config = dict(
    dataset='short English words printed on busy colour backdrops',
    downsampling_factor=8,
    encoder_arch='vit',
    encoder_shared_expert=False,
    encoder_conv_stem=False,
    decoder_activation='leaky_relu',
    decoder_block='plain',
    steps=13200,
    final_lr_fraction=0,
)
Rows from block 2 of the encoder of a small image FSQ autoencoder, named by matrix and row number. Rows with one number within an expert belong to one neuron, the router's apart. Each number is 500 + 40 x the weight over its row's rms, rounded and kept within 0 to 999. All counts start at 0. Numbers have three digits each.
Before each expert's rows are labels from the 100 images, of 14848, where the router gives the expert most weight on average: "responds to" is what is common among them. Only what is clearly more common there than usual is listed. The data: short English words printed on busy colour backdrops.
# router: router (encoder.blocks.2.mlp.router.weight, 16x384, trained with AdamW), inputs 0-191
# up: expert up (encoder.blocks.2.mlp.up, 16x192x384), inputs 0-191
# down: expert down (encoder.blocks.2.mlp.down, 16x384x192, transposed), outputs 0-191

# expert 2
responds to: red ink
router.2:565549522453511461542441518509493560457480524472446524496469526475532486409521538465429568471477547516498437470501480560554542510428480533461525531481523509549490494530523532480565529565451496425551497464522562494449536494466543547512524502533479513492535483499488541495520519462402471531555570543491557512496533465472433465439537461539557442473456467569516536564532486508456530524543545443520498499484522433511567490543461521443503609443458532460472540568526522494561490445533489547429462525472476519485479483439573514445549443558508571545456491478505505502447488550543491478
up.2:573415467434470530446460451541555502512498519447509485492427592480521495451476556535502517570461514545527490509454557516479499511564497585479406398539417561490536528500526479538528467525507479474488473536496519525457542534463508474567584474446462545496458534538444463514496500438463447508564476516464485559493488529481473473442503512518464555450505493450521429543562555438591438486468432466513457495516517496534522489449439569503450483475595546523540548473456455479561529525497511507497441441472566495508591452491531496491483510439516491522436458494448477499430386517535518500
down.2:517527543466516461519460485458496462503510520484512501534569513442507499513513479511530483493530549480486569559477515474529541466569498486526553508443572480500478525438424444475551583532453529453487489540533517557515574494501507461492495503468441437512490577497522492556526505471453488500465519476475463524477529601517476516506515502460521432505533552516500469520485445565405565517504489529412520464504489467434478439455480464571469543563528509474500508430591493425444490485468469486573500503546500540550505538474503524580478494520437438483554466554568520517519523495487503521
up.3:481477489543503495559519488461493431547481512587503541517487514575506494480509510469474510500475493554573447507474507553463481522493504469489467450553473404498517436581516534485490488513510538565491468541544474528523496541509536480502503492508513564446538393520534546453462471541502534539497415496537541500467494481460559528512503525477548486561538538464510472485538541518488493425577536510462543497483453515441565449510469462505539514523468469527434504473440493486438497536483507520577502478470607517458456461513558501429449449491503474551490558474484499558551486502511477480
down.3:489548518556477495489446464526487518443559471511532563475540511499521527508523546473492554494542510490563509479521446441453448473482502478470528504471508495523563537463485509445482483479429469523500398517552558555464433492487467545472527515513489493518489505517486515513471376506516560487496515476496488535461539465473447477510470517459564552569505474472493533513457518558484485529505478565551444469418446529468492490486534455520556525473489485545549485460504504504519517596493518507535576504486503494508474479606465473446486487523453592448502474479478465479521523567475546557
up.4:562458505501536608463476445491490508484491497539488626477548564507442460494493474501489432559544489496542429456463439480455518448536482479524472494593455549481499464521557521527526505506576580462509487538595508502552554539511506473498547493439502491500466576490452475536522467511437442518530410511520463531496447492524563430493483545492478489420567485516556507538444574496498476550497472494493472580492524473431472433520504498482448509467528521510537488546524489506474499536504550488594457538456512553545453481524508450466473533493521473499495520428494496544409496553496518532
down.4:491561402487513476517444509478485503458475481514455550507572464506556520443484511541536443507441505499475520505540569528503481589478483442387509503503496598508510498552519537480505462555468498490462451499489489521559480519494470472536440561509462501552520532487578503553457417498492424545567520538558488561495553503502502502503531483456431620491468498522519537505446418466570480444483569514483382501470436520489480540503516492525452546479530526451487476535508540465496501453541492451500579511483459510516431504390507469443412465461473518472504461526427518473467617481505487477
up.5:407493455513491474473502505493556472497496472415543476445475502487489512513486464552620511475470467539524510598519479509482513499480544481555490495523523551468504503507574435525525421527488496504494529433499595488493440496467470517575528444474541499573464489493477598531454498458497466494495557582514518449484523529544477487459483546520582609467516541488486461427473535474477509510458523500486516505495554446502527531549440483520474570563530506539591458444484575529456507556422562492469525480479456431548494539543560543471513444587481488503501541581475442519538451506543568493
down.5:505443519478499484466495524483481530483462543540510480524518507499439530474495518469574470527471507562486512550410562557518423540575473580559545486503475460529502516539499558518460602447508456532508485492534505480609543490526496481487467558440547509474444490520578550478513513505540547577510500443461470507413458503484521453479571459491499491391526461514477511551506494483482528534482435557485480540553480478483519423494446495477531427515514577505485463504521468475394496525476540539500482498549458475515582529463470460547454534418475485481472442478522549467469452533458459512
up.6:494486475554550488543492556483548454466471521519437515524473524448494517502490462456473518448503548445514531501469482482479402473546500504431566528446471596507515572501515520552476493485550485406498508540535467434524495500446529525480517505584502500469518509510415520578550535430531488501492414513522487471508489488548486540525534485529515485547482587520532533496510521485589522487447480488523445471502525491460516453475591396493512498489509474511476515542555487497467477538509489471490485558479527486556491547506511504472490526603469489434494507445532496445546420476562537548
down.6:530428480562517551487539535452568542524493566433455533534498455467479492483459525530478411517488472527474531516520497488631497457478510504486534559498487548501437499531515444544538488508535487498482509497514482490586462455537498593514506564466522519473439507538444501515489402521521533479578488467516529491490488478449506473493453509469501440572560518543526501471466479457498478494486520515507451572414437462521499592563509563372470494453489505474535454468509528494557516531519478484506495485493507542476487502578501502540460511532525553535445478471478523510494481480455501433
up.7:460446518482383530504532522488516458621547552550468481487478442582575506515446481464500438506465498504478486438498465512495445487441518493567512481480571494442494502467553475535469507497514545486515559447484495482557502512490468518513427437435493487496483506480535453546504470556498557549550506489487561557487463454467490406545493564504491562582480498488484491523585529522501453527529560553483543498545490515491477518493497541531553518513557535489536442495451518464447494503438497547535488489445428490421493549459544572443477466516470481514482530482458536523488491488519529594
down.7:480425450530415551476517460563520494479535552539565529541494487510518556523542489479487438554500486474466486472481483487534468467558505488472516440447538522552469574498501524540504522496421449487505518454513511522486521452577500529532449520413523523473489452535512518499474560498495592533417537499521473606491471524497587510505508544466467461542534460497432449507576496418544440456514474497449486527432534470413483548505502505525448530459551529480554461498491441464472486467520517513539506511493467455506538583532409482536466464455499480539449528546502554576490556457562489474
up.8:477459510478517536490517411530523538499476587517528460587534481519486452476553504519513505520505527558576476545502536521552511500526514527507548466481543567509480471541540558515472495480500553526533364505465442485486518396558540542476485433461424534444520532548536546521447499488503506518534490452515441501481516461492489474573521459484482525512533479442481506495470501521534555544481552513487492487510502490509512449444590479455450512497486519541435531521525527499532549574508505497522546504476511503405539456513410494528580536473465515456509499519443526440599547565479485519
down.8:515477477558496552483447463563550458516364506462478488487484516502455520559526520469499429483515537465484545551513493523486490505537494533456467574471571441500501534581485387504497470547526479535522546516539555408451500491506499521460500504442474454510538421476509480512497539531443522531491524522499429508503490509452597496482503524486557565464495518420450494443488443477483499451558534525525562453399489441482563565460434537574500543479547478569477515499504457489561500485466479492456528483488512505495546533488494485522512520444590448530478540467512520477507552561540531464
up.9:518496488477488498493485479485458481511534546542482513386452447553452474502522552583476483460552506496526510500503502505552410514485531536475480474419469387473502586491422438450507564471409458467517540514534504410494432515509504516510543574506441427522479470460445465463523492535416508496456474471486518489503457564422552496506506509497437512455500550543431566489495462526440546491499464536441477477518518506563517444489503502497499507528474588470505498524519494506483448489502475488464593571574527494525440484559428559390488493573615524557572531554535578490526497451445529516
down.9:405611449497522533468496558429474461566576483470552531485513557455522530449572485475492545464461495481487525567502496506547567520537516490481468519490544540509468532466504448464555522419495524466503451527462508541506485543474568486523518384520564431519446542491469575488520516512521463500432479552526566469494547507507404444502516421483495553547494619481507541477444492552502515526528594498520532462526502521435512553496509573515469554564444552496467502468508499501532489461577473553506560507506566509549469502558518500465442440536570475508436510541497501487532453493483524495

# expert 15
responds to: white ink; pink ink
router.15:439455458545523536572550506489533465561517519549496531532490474500512503502510524530548440438550502538433522539598506466487475460533504556478496476530443459435465438540543506488426500474535412477434572520473417457551456480533438470494520532473548510493459488525502478515465460582492553536489449438502464537489457507445532554550388557438489499491493529441422493470527491507557487487494439537475534558498481559520511539505486543547495507525525456559524465476470453520491463548471492421507516518517545535484486571483418450550462537520432442449444519530467488490554500426459566524
up.1:517499480510501471509570544566528517496556536541524493505473508515510408493465492426492502465564525510525585523503494479480487501525501475533555430466515477492535505491477480425489520483517502514510503468524507422499548497538495528487514461518523409519552451523468486529526468435523406455462557571474626507510464470543482582515469513457516494501444500524538512477499428482487463463490493407549534466458466463504491575572493389482552562509515423477531506460594474452557501500457553454537541505469546596511366502523477474506530516477417563459491445508577508479467507528505495427
down.1:486550493467436435550518402504545490540510441480490531500494526444527472500550488522482481490499491451550440481463544506531539498536494549430492513500541439509423520520478499493477471507479563482492499529514483541444518484569504458538430564548464491547430491501542474467492555536477554479402442466511567494474502441524457500510502528494541475533475445479471422606564535544511605453470503497548395537518471479472474462475504467519510492493588445536488465523553495525491541569522532488528495468522547531456562449471427524505548489470530494512499584484481510535499498498495474475
up.2:495447574487503485432537492484497558484561525519533462432500636464471531462451496491476478467495485477565519482412510496477533563576471502410487499446474609490476502547460468557592538525492455485435522439528528545441533460468522452492520522447435503562546461511483529464437425411498534524492529486494430454468447474547473498503503512465582500531569487447508469456462578467534543540492469498531438461468545545520522454543470468533473530520504490531558505452623456521507484524517468504530486495459463486546504486513515458485542501512561506481536507477517459512546446457502554475
down.2:530577504607497496510504482479531482553473517551472492515491517508434491432520514539496523506488521505467496488542540558423482535520504470573466474456484551485512505514460420482454542504535520442443433485537403463469526520504477567484471430446432527534471527427520450496512524500429535571507441504425472472537514458530558472479557481546442468476529456508523526571463505523485492524554438493522543518489484538459520594485543493528502562485437472488473555533519408544515556539447400433509509502548553474477510499511471502532506444552503468452420498439504503465475493501473497434
up.3:512478515450493507419555521519457502503479561506498521556522445503509474535525507444493450503573537484476529503513522482488528532548505514485545467498580535481511487501469427528581445537534492558500523484485513450417491464560553531532530597541452504524504504489477480460453543515443465539555460434503521454523470530542528510488483496487489463562468519486465533490480485488513585531528395536501526547590534460501430571498499445449512417474510420565508585536466481470552507512529455448513420496509437485509548460493461482471460502435466434517561486511456530449507515555531500537
down.3:511522470467468429543468499500459497420502512531434531529433480494558478531487474493495569498467532542598495456474512572419495523521486570542532525515444535513528503536584577459490495522537537580534471515512515488471472518489611465562551494516556479490526512521543479444521469501527373490466444618380482502450472442482497432466476435557490437498462508542523529448500522541540536416501484504410459464489469536523491462483460529474443422524512554418468518453514485506495524523508525575577452455566495499579467457520499452478442515510463510529460453525474427537500513500552492499
up.4:511472423511434514471421587623522461432455449531395509507464475529498568517532547531485523510459515609481480482542501500499460488568540494486465416507580521477444465553517469528540484536560464536517523492502537475499526474506508422526541500489515467558594499482497498464515443454529476521526504556442573495492465504556535526471535421468510445488426537489533498550490537564441471520469451466517539484501472509391473486531489460494544438479477469514481545501427476525498477536512506521566443534520477529494471519490506514507412556533525452517558548455499532478532500525504497526
down.4:457500535506540414500471510490522473463435478512513502544480423513525493395452475484497497521501506533497463502457436539536482443493497421407521495546498529490531441495502507524549516566444515522571497505465512528505475476529563489440501500511470481500426471541422499546547445523537488500420482480545438494553490518454498436507449564522545505535510519440530503459494533454511473484454445534453507544504472581527523558459428510417446466461462477552401498533496493449478458474497484495480549455521563459522522465456573480496536525444485494429480494514532493506601499512499509504
up.5:542472513545602464492475567398447457513497508535499469480498509506527470440443473518433539423478515529464549453528457520518502533509495511469496511477519480526510453450542492460514526513465477465503424512522481557506463505568515478521470473528501484505551483532469467483430469475458510517514482556560431538466587481442486443509543512485513543505513473460522557507498569468450540445457542502446450429461486544460491497422479527402458541510520499590514518568548544462566500504514449502509497527467530462495446505536565523458477444564441499480536454443510463512535404508501487513
down.5:507535525515544500475543522572515475491529490505523504548479470485519607515471496481522510523564547440498508452511487497542480529463482560485486456542510502404473481532456546507436471515522516510465543547552472449571549493541546477466479569475481468489505475452483511550441559554470510567468514476513501474564481509551481562554500501465503545479508530530550480483428490527452470472484492494519488560514474458460478450517534515477477509514485504537443517513439402540488459494454461514576519449512503514522543560507548505510495430461432444522540496483506509487452425473482520474
up.6:434533581510459462473531515488468476547548535514551518464500489556540468416568517475591472486515471559478507518549489507565528520460452484511493571539455538518524554516559504489579498486484451491475461510455546550532523537518516525532494424484478441534482454405472542497475457480568481464502555553491562469500582534491548448513480496558451547542432509459531499506437452526432473472454487430508506495532538438519533548452542437533493435411507517514546504480498491520561525458544553522473509482452546474494556520475505581536543541465551484551545465476502474532519486586444471568
down.6:503494547525517567518532497430515467524511506521502490495524465484438560497533449454400519499546512522539592538442564527519495499513540494488530489426479543514540471501456494551473475533492478479482498502529556526428537478555465500517490547515546464524478493512552537541530464406551454461442503539490512508485507547498585469485522522509442525495469437505500481455488507505514540478619510409440558465489508530472496508496466485560541414452514498463510569527528376501440532525479444526476514532536528519432493573491430523503570514469513496504532476477516488454510468505512516495
up.7:503473446522515428509491524479511459478496482464462521496452451401465473470516560580451565430558511476548482491552532504520485534508514537437537491502538518466452511511574512557468557532506486509517521477494503457444514485430450606530464518644607523471507461554489496473474523480540476505555460458530507486457558442522505429535545418492610414500484528502479492428508416527425561506491506451545522524414469556482462510486498523486502540502544503554501430474567502509441515473510511503500493541442533526513512557473483510540440485514530453447521534531486442572543570484534474442
down.7:489538451428466531510419581495470482507448487528526531462499448512490435508470515531556505485480536486494538483568474507505495541557571595479504566458505523476521555606495548555486411495509552510501504468487531535499461499454532473518421428513537525498414539526478456524522469486488488509496567478478518519563482541487506508495475444553447531517453555560545543431451519533477508516491484550481550494518494466502426524514506515446434537506491557513595522525470542487548539481508501490431524498482463426533518544518523533566438505451477486484476593516482480466435526585484477442
up.8:511470512406495508453561488478522499562516501517493498433435531513488563471436504550540505496502583525427479471371484523510432561508517555444456549550525476473457485501405432537394550524552487544480534485510455479529511503438539550518512550405492550511543515461528500528500494436500475509511502441483541456449458469418499523506609469479494509442471511454511489489517523541472533475466568475581491475502463522496451501447528553500527547513483448524510465465389504546527485526387461512531467536561595479565439553532467502546483468534430477543482520531455480430472426469531466505
down.8:485458506601458512558469495561416426435462510533529516500490454536485577539500518469527556496484439573497515433454492531517470401440518555490568520554555450403549583503473508541468486461508511505453485451469495415533454453543515501489441511491480469470514522547433426462505445556449451528523456465499553500478510497545517522471451527467521547441514463449494503501526495508590511508463522547575532451510575463573493513545449520441487516435456461526500469553488433525560527431540486457489465531500562518477504520534512564437463470507515550517520536544447446498477482482516511501

# expert 10
responds to: black ink
router.10:518535521543455537570426480601477458541465525523475469485465516541571502524517459537479558493464564540546453476495480567538494529477551446479543473528498577446459544518559484566547481554471561507522489453559564500467561451484472477555412505477521512438512474540426500448421499507496563525534490440456519501488497500506445479492598441542402507482466464468566537557534562498482488444462530457523541520477506459428541538524487484472577546458495510432505562449482513433491575537550522527498475523441458451464577481491514485520544450459508523580516534437514527464436535536495501515
up.1:438507449497587550489503410525517474491540496547498474467484534487590548503587546457493512595516502475487487453511556532501457532488500531494559405470487379469573466491533484575522470513469543468523484431493454490471441477584395481550535497492530482491463543466482539474409519398520534570457491494482492510500499563478504448521536524458483491517570530476548576483490493500506472608538563429477499493535535532488485506452546526470555482450399548376455476493503457525507554497490546470462481461497526441507432556547461509452520477493516512509484484530452462553463498599478513521
down.1:532515461475405479507492492472452484510476505489479477456457521434552493501583520559449533491446487506513473480518550467445500487543570449516519564526368460502486507558474502480474536466462519543391540490489521534528515416498515473426504455512457542482442523499571472561498497520514502480498462468438467436485512429475481499504448452445451488476439472525497521458479519545571454482566497599584488553530537490512491550504522430553436515534522607462489501506499499498468496474535441522536458542499489446475543489474524537578491506528424542505478545521540553478548487494428499522
up.2:498505483549546481499487556507498521454467540450539492543519517489516458462468530434485521487541441485551465487517506508449543390475490454527542423558491529511534553512512436400562474431607508507498477533436519484522504510488488436448535507515523489530567464554489547473499392484520464512495464497584520498518424505523462579481491591462495519545498488391573533482471528487473496508493514506543468544491478498519517574455478436456470504535535438566510505440575455438536474534524461453454492498544493428578456511488487518486474461473523501584539495516483551478526490488486509548
down.2:502538491457418526503484541453538447544495493476457485486497483432492502481493523516412557548448562528504473527412526522427439532561521488516537587559480476525467433590492509521484473575421508439553509505541576451432496511457481513512491529521497581508503551538476507424511549439492494450496498426467462470509489451439507492520516421463557424510459483486491477446477476501515471515432519509527575484508447530488459487558532567503478531577476534440517492558563515412525505534528497525538509511464547511483467487440522591548534527501522462507458511522508536530494537521567504436
up.3:492436532526544496527496478478501512463466520480490477561528505470531483503554434491500485459391511519548552463524540504457560487485498495462551464515492516545493485548513484530526453512554534525544474414481520516488460497427477450474455437575548444488520492525473450445516454433454508526387491531555527434608468502546461502496528549518451464460474520458504552534474484521501498505502511508545529469498493505531530494596504535507493511485480506510471517519482487441485492496424473514473476417568533493467582462471468487478555524540541498457510479566508524570461436521474459555
down.3:485406560473513471529473505477496446538519436518535478509441497518398542412505505537503539423445482447516503516476513467486451537543489526506491489509414509478428566469500497517551548501416439507471526499552500534511539448455493556536512442580447466616455468510519553465612469532505467526506519466480494501461505536463482506523531516500487495523593522510480512504496487522492457519522472531484473476571503512568465498514501457476478528442501489488526550572492566489536504541438479455478468510514456442490541491426498517507505447498511507564488452441560546405591572446555480560
up.4:475398485565506573498461483454474546504510558519446509498558506519437563554475533456596484413554519471431490549505517488520528503550501540478503559501524497492459472581494507486536452587586505499530448457443524529524496529463451465534463443508495555465452454468483446457534493562465511528419506481515552502528540550440487460486550514528508445542515500479475495573556477489513561472539506488470537513508495423487460591491493540529558530498520486499490529466535515524517540533438495496502499398465472529477493485517467482495488462508548502457490510497509491482483447483518515484
down.4:512446490575514487428570441477519502468474519521574496463489618497458540560506486490512424529479477524508505510483524547550599495538442494529500449494499499525472482507509500459447483511548476478551533575535484523449525458448478518537535478456519470560518545427437606494498438487476465469541512496540476550548464505460546498528494573461564523521516541498489473484472451512489473496481519494542548416487525435493516417505536481490474504539568560512474571593471576404449471554530408506520516524485586446527477460510513531488492530530518487507509527545568481477455573441475535491
up.5:558546476479524522491495487476443497496490455483454438536501482509476450473565468495480530526533539517440419548501469500522519489496506572492497488573508495440446453465442460473487484502494525498543544530507525504526468543585492536515473524482487537562496479485464525554537526505511509472429468513476462465420530513541522466393505531486478406464521516490459478468445409480491515453549517448523494503520484486511457464527515522537535493603403496465522543484488505507477502529481407486476449486616399516509507504539489513555504474487546468514502514467473496555505456488565552520
down.5:440481460455581494509523529482543513496468537456461469503498507471479473499444544476537444570440537537493523468494521495453523442525527518511541525510472497551550472534452465507540485487575465458503452484452518528468451531521467482547472456580475527552581493410486451480525447574559442493506497494516576463523509483455479580521485472485532563521477538559567488499483499534459517483539550502511592408501497530504553523534474490463567500579540521461491560509544500508467480442537456457456474475475543498528600516494513475523494508481587458522482503533521467435542551557467448568
up.6:517491515478539497585462435453512484478518555479473542506520516578508487525536497514443542453431451573586511445478561485547445549559468486486462561526505482486543478513528465537434492575513547525494531519490503518615475453502497545544468517439489560494519529435493501517468495493479573497520490509528421585515434481463475472535504505465538542494471485522505510393556445455504485490452444466495539468459492478471564502472492544515431416463552537479530501453575513491467569563463555467524507493468523564487476499459454488494462500420418502525477610465480494515404439518514526468
down.6:453453506507450547455498484482469566478483503490506510463526458485495523534466466543559477427556487458509507448493467459478484421484546474391498492508477468512530531458545429489503461534497463484463548516549489476490447448541532590524565464458487448511550498518498497491483471560486521484449477435500486466463463533524481532510567531576562412417524460444439516578568544541486438480534578450522444465420434528494478578531516519456532503451507538530540469566411499499537382464514458449510524473468475507476428514539495512507575446509530505504533491547560426442502469535523523425
up.7:539462483487535585586511514485505537464536468510565506519524516454506490481492521531492451462462484442467489480417511498507522505453461525499464531467518572454512529518412561505536475518448492530490476515472497525545427537471560519465528445503490554457477505500452488386562455468477512442522531520514548497474443501502470543505522444512415497511495501415471530506493459449505435502471450600454489549523515479463529404473507515500456542494566426490459492449516464475504576482454506431425523478591564511514505488514451507444475494552591458572445520490484490442527528560496466554
down.7:458541512556492485483484526527479533500499519479491446532524495480449507487511458543492505521540549520521523462503484530472513451482518547502530465514528515491519464443572484522467509527509507462558504525478404542508483517457484451451574423526491483563521496486493460517558465451511463462506504483503496566470526430473461501558515565463498520439405470413471460469621420472480504514566495382473486447493510505492475556504536473480482529467513494525495582487486493491523473462492420507545521500470520457517520464530486493540431549556547517580510485543521408517481486488494493532
up.8:520486475537577506546486491489497578504477548478487470524491429527551449531516487459493494436517489531508504494563474479577494397502489511414512449515496453560411477487542511440512505509507538497504531417526485469522419481522510538451440535517518468457460465484499491485451412473430546508454510544497441562493547447489481531547522509511523488475551559565473497560550478527573465467505529472485461483525487549524593560507423507455584498517560409524478519548521553568525476498526536460478584467524539518498465468499412523502505467528522604509457444462487477501502497482493505475
down.8:433467449475507429516442507514512500511511525496438510530545486532489480540495554542575453533497484527478532577466484522515523523488460548509442437531483573559502495405501590493493453458498420434514454511461420505519510481529524484433491525495485541426522511547485540433499486548442493524490511517517537502476492458488527549505475481524524487488528523473523432488498532479575599484527463573505525525480530518486560450524450467542501520574427499558523492452531518506514499502538542437443545494555542445468583490480475527543556464492463478464451511409418507560502532484590430514

# expert 5
responds to: orange ink; white ink
router.5:538526453455556503487480524541499516469504469420499476569494444492531485441448514561446462445522468444416520525586456514527471441480513562470460482507493508562457517525483526469535496488551455437513430532462507478513449478458478513418485562480552476475503532491496421477571454462455428462500506484529556535546592488532516537514438505510481491465551554540423536490519456434530530543462489482463493423517480515542596506491480559503406462509484518556520526548517441566578529457485483412476538483573577535484410461467484516512448556552484488505482510467503479520518480558521467480
up.1:496474506507464507524534500526504500507467507576476534509576531580534471426493401546457536547507505457487468535481440550471484450498436511463532550546504424527459514540466470526547511460497552477491525487537480492507458450491454505534516463459449494489492484490398528591451499475484435595469511464513481418499487495434526577478569454475441421493501503534522478516512517507508467520519436554582527516573502432468438482556553482460525492540461477482514518515535462467492475499523406505526483506484451470463526489459533513476636466515519584546481507472483474454464446511522567560
down.1:482518541539444467459436485500521467481488501462522466486552518520511546525423450529464481504467529534525525557557489476490477511462462487516418512508443534451573538522478528439498502455477483495542451467471464508493469428554524423490494534461429543510518439497452486476453532489551509481518494443555475472571548486458539510548563498444451516424553479585454542495518594475540467518506454539530460470522489487505522543496471505477475460404532539601489498497500524520549575416402510559496470490418448511454578423546492483496520484508497513508533506531531470459527418456524523460
up.2:496524535465499500569356514470538464529452479458484493545530444499448520432476496508450498473426480549481547497497469483496495490574529524550557486504548499520494539513463479471491600500526425537493550501559500514553454487525508546511560525492544562570526446470515457506513433497478545548537540396505459540535464549529516563547495498488601544442494501511482498521491465508377466432427472555508500525505441528477573516539502484517451485496508527473474493441495530479539463543487577430488496568516489478530491547499519557496471528538466452452481551457525480436479539409497464464
down.2:484498478562568466461536492515517517505478504445580426487539478499559473490499505501510514506563485479460548489531515457561509492456478508459416503443511491481511511482562464446463471477496528514492502464524481487467456475523494563502522434473477490519479486535440483480566501487471504484497482507520482476552505415518524426430474574579453522587531452474482466543544487424497423523456547572544508493444527551507529575554534520464493463498467441449537542503502534499525433520501496526461536554453519448517462494498446524406485516437595503529515427443587520460405487469486508505
up.3:477552522546404465499539515490489528538546485515475420472513509459506485501520534466492527554542604526490464518511487558460463548502501434572466505447418528442509563517501557474442521525505462546529504546540501492498449465523534477493561477470449456545528563472516488488492508507476496467447476456529503509540462521623495520483519522489498522516499559440567483540550485579515482450597493454489466568544586495424483485524486449497424487586480503538491463520561452522507518545479461496538460527490432511532528567455501503506551516484517424468499523552575457520489536505463502509
down.3:542476413471469568539550552523490522528433495543547603510466552502546541559484553483429471493538514483528532507534482535536465493543514461448505499474543549519461515513486456464550513549451576452438535438537506565541486549487455510481534508536515429536511509516526553432426533452572502540420490505457523487486529500471500524495421582467464462572521463480509499528493410515494567513509490503521463506504561516471576453494491447543475574496517569528491458483534522486448498521556504571487551547539529460518478456542457487529496396549415407416591535472471542494446480519535479495
up.4:478480513463506521422463560504489435498541536522547453540509508465544552507475565468553558369535545569567538452518508528469569545464577517551447566481427458545493587500434520545409539501562469487481495534453501540508367475451534535505491496476535520484443433465489541546502434472493581496574536587501506496509532510465426435513551537439478501482523483438461496531525478478462477514497460433522474516512543429459451476524512478504466527496534498522507458466480509452492464508453542447516445522493521486536490462544480467510521453469468532497428505505555545576510497480616524396
down.4:462473468472467455518525470494451495528553462491478501500437451617508592530504493479557483570530472472502535554490499498543557524506569506604508476459559507471560540462475479463529449456513441460464497483517447485476558465460519493499523528470526480462540463592557423501497440532565525516462480491511591564568528532455514567530447466486507491553543478468472442519499458490505521482519499543436472545484546562540478479478609443514512509525455500474538489536477472430472543538539441471573436510473456526446512482480556525458521408441495437503552516406498534513420489510491498507
up.5:502528567508535499544441515485444445427439515526481480504488480411515432533449438477473503546529498446552482471401520492502498474513508503490501527549563528425495530473519523515546473493444492544419550445570480566515544475487487540477505462479416532564434452474452520521535570498644569470436498453475462486455496537523496429510437535459551538587477511492485522516509497498484498596577504479554513528508491495566566486520538562467473413498423524520497417495454476550463495510526450570506514472468470472473480461470457463520485487513499506401501574443537502557530554491565476480
down.5:451532463469411527564519446518487517486519521532551567404508437528527475462507518519529514450466531584512449568557574495465419480473631512496472407519552492534568468454497519547559479486458494462541432493496482497482542493474480516446485564461490519512493573473457453526472462566438526491513572518487522523537488464563491575550552514517522495459569448511490496544478549465550531501459553499515493459510552432472441527547472528497433438499544477522513529472471519490556528435527522506596438450480523457475425512454499501545473471508522472570484471493508459535468491474489500480
up.6:503532428527454544550496476545542514525481478537492496495518504486479444591450509592462508582444513490462461546442488554529504572553484470538496591475553480589421496486485511511560574496492520443460523490503602556516490451488460475443521461453511495542459490497446465452511513496476503481512490470491477524517492494562537564551505520498462488582496492492523515492479523555531426509546535519518452516503505445433512424499559502512514448463561469420509499535510459475522424480514476437492432526433495497486472506464495558514519496515458509475512499522508458482562482481511491529
down.6:553498500586477449460470508592549459533533407487472543484466591466536477485541549421475481462483540470511457533412554502454449472509431500499428445504448509470490530544517436440543508516459558485488493539506523456526559547481513460446521442523544488528466473516505439500520465502573547557401509516525553475473470551542520495467565401434561444584439491512500432513535555538535522516481501497550505457577528519504440457496437499573570520541538491500481491494449525519517462482492503474525451509500497462569491511573539517527450458548537522512521524547463487578460551459496527459
up.7:467465474497477504508542505478537520520486508496413497410554491514463504525526539572493482493498468527611428417550508439512441502491515525444489552523534429485530490493461446511508526449511467574421493509552542477534530432566502505449517478498463478480508512560508473463491417413527515576559488431500524543432502496521542491538556542521612475521505458479438491559413508525497518509538496496575497472516452513478446523533485498558482564533533460565500439460495479437482463490396491515511455473492544529516484483492471455520535457505490500479430518433513521499495458524496491449
down.7:484479495466479473490452513551479486537489493499507474494440468503383438467462452592566506512445475500554522504612496586519556505507544503535523538492527547485478536460544556506449487538513531477531553494447495488514497569492486433489467498471436525461467508508625494498545549505503539482510569496478460515528557518539464484513486449515553493463525448483507529524534458454575441458462488512542463505516519448494474479468454460494467504511414509495592481491448466526598522484521572498456499557448532509542457507461439558535485476483455447479446525530515546508543532473463461449
up.8:528509451449540464420520550569520547483506488470462485426512536538464581479551508554494523476507522477466495582465493498473461477529540480554537466505462535538567433502541532491426521549417487472493546503508491566610521495536386482456495547470449544494513485480545501546474483498480482519521542519518457475463487446492549498492532457434454462425431492468536538530451470446559555525542518448515484531519472518474571499540485535550514517525430501502483591455511468473481391493538523516559476457444481583503433552500505511547503518456448547537510466527429493612459437489545537470
down.8:514483521453473508469499616507472550481458435461480448545487419514511497527547495496499546467478486434452468464444522508576451588446455531438469456486581473527506524493516586471459467490498450467554509468491456436448574463479483480455552435579479489476516495461494551446480499585526508460498563484463473502515524439479527466552460503491479459504488504494486455513524459437430517499469555521487449442471512481565530473524507470535470503484509441545479434505506482512465472520498526455481458576496439526485512485511478499463516544498557536519500516416501495403540557582467467552